From a checkpoint of a small image captioner.
Model: encoder norm batchnorm, encoder activation hardswish, encoder depths [4, 4, 4, 4], encoder widths [24, 32, 48, 80], decoder layers 6, decoder activation quick_gelu.
Data: trained on larger renderings of crowded toy scenes, 90422 training examples.
Rows from block 4 of the image encoder of a small image captioner, named by matrix and row number. Rows with one number belong to one channel. Each number is 500 + 25 x the weight over its row's rms, rounded and kept within 0 to 999. All counts start at 0. Numbers have three digits each. After the name is the row's rms in percent of the matrix's.
Before each channel's rows are labels from the 100 images, of 14848, where the channel reaches its highest value: "lies over" is the class under the peak. Only what is clearly more common there than usual is listed. The data: larger renderings of crowded toy scenes.
# convs0: expand 5x5 conv, stride 2 (encoder.blocks.4.convs.0.weight, 72x24x5x5, each kernel summed), inputs 0-23
# convs1: project pointwise conv (encoder.blocks.4.convs.1.weight, 32x72x1x1, transposed), outputs 0-31

lies over: truck
convs0.5 123:510524478486475503530466454495458505468514486516487512471487523441510501
convs1.5 098:502507514526533496479488483504509509523523503525485515525470512513497536468483502520593502528479

lies over: ice cream
convs0.55 079:513469499499467514504506507492448518508469490479494452554514506498494451
convs1.55 115:498479533515519456513487495485536491448510509507477485501458532490468489574510492492480505504497

lies over: sofa
convs0.2 118:478544518482491523500502514503505504508418509441512498513489505508512498
convs1.2 128:536526485480477528492491482487482525526473476521477518509485490540490545495502503426494462493493

lies over: flower
convs0.17 104:515490467489459517494447503479461504502498484487510518458531484545473510
convs1.17 085:495467544542491512492497473467452494474489485502477526504502463503519481486509560485522481510535

lies over: candle
convs0.10 104:518480520498468521482445460506513464486467485512475527468496483483529478
convs1.10 105:519517494559493523509510504533445485481457509533523493497481512474526541556497496502497494505501

lies over: arch
convs0.65 108:528491503499478464487513484524491499591463520491510501495471496506491502
convs1.65 119:537458466508503496484482468485482496510501540481510447552466507532468501499527474500470490495511

lies over: mug
convs0.58 036:497499513476448521473491477492471493519506518481522488530504453445531490
convs1.58 078:492499515503507479534528520514538529487516467437530505556473490492502538494509496535529518501502

lies over: bottle
convs0.32 040:490485499472466544492512461508451497489493498512554521532507497460506512
convs1.32 081:527501516482508491559519514506525532488515490446502501511489483497490532488506480518570526484468

lies over: snowman
convs0.40 071:515483526488459492531513500506469480502439518479509503534492506506537454
convs1.40 097:481503452509486522548468504497514467489500502529508462481440511539486500511510500548500497511467

lies over: robot
convs0.62 113:523528495532495499508429505491472467485464492527482506472490526491529480
convs1.62 115:484501462489516476472502496530470480525521470496528542514481496517482503552500521533522507438490

lies over: arch
convs0.25 104:451511488481513514455503520497455518474523516485490451508483473499464514
convs1.25 119:490502485486478472501507451494515528544445513498487483497482518519565501479495498525499460472520

lies over: flower
convs0.20 063:509477479489474507491440504492469481487506495482490521447511474537457507
convs1.20 083:499463531549504528494488476483433499479497496501474522492504452477512501491506542484512479499539

lies over: bottle
convs0.12 071:492490460484480534500569477480461522500524475507484510497488536520489514
convs1.12 084:479493546511512516521460461444520498489488500527500496541498503529522494472478514538533537519501

lies over: arch
convs0.41 105:501471490511524449460506482500481482483525518551525480510530483489463480
convs1.41 114:541478454473490447492494478535519526502485459497496471555475469500503480504490525496488504498479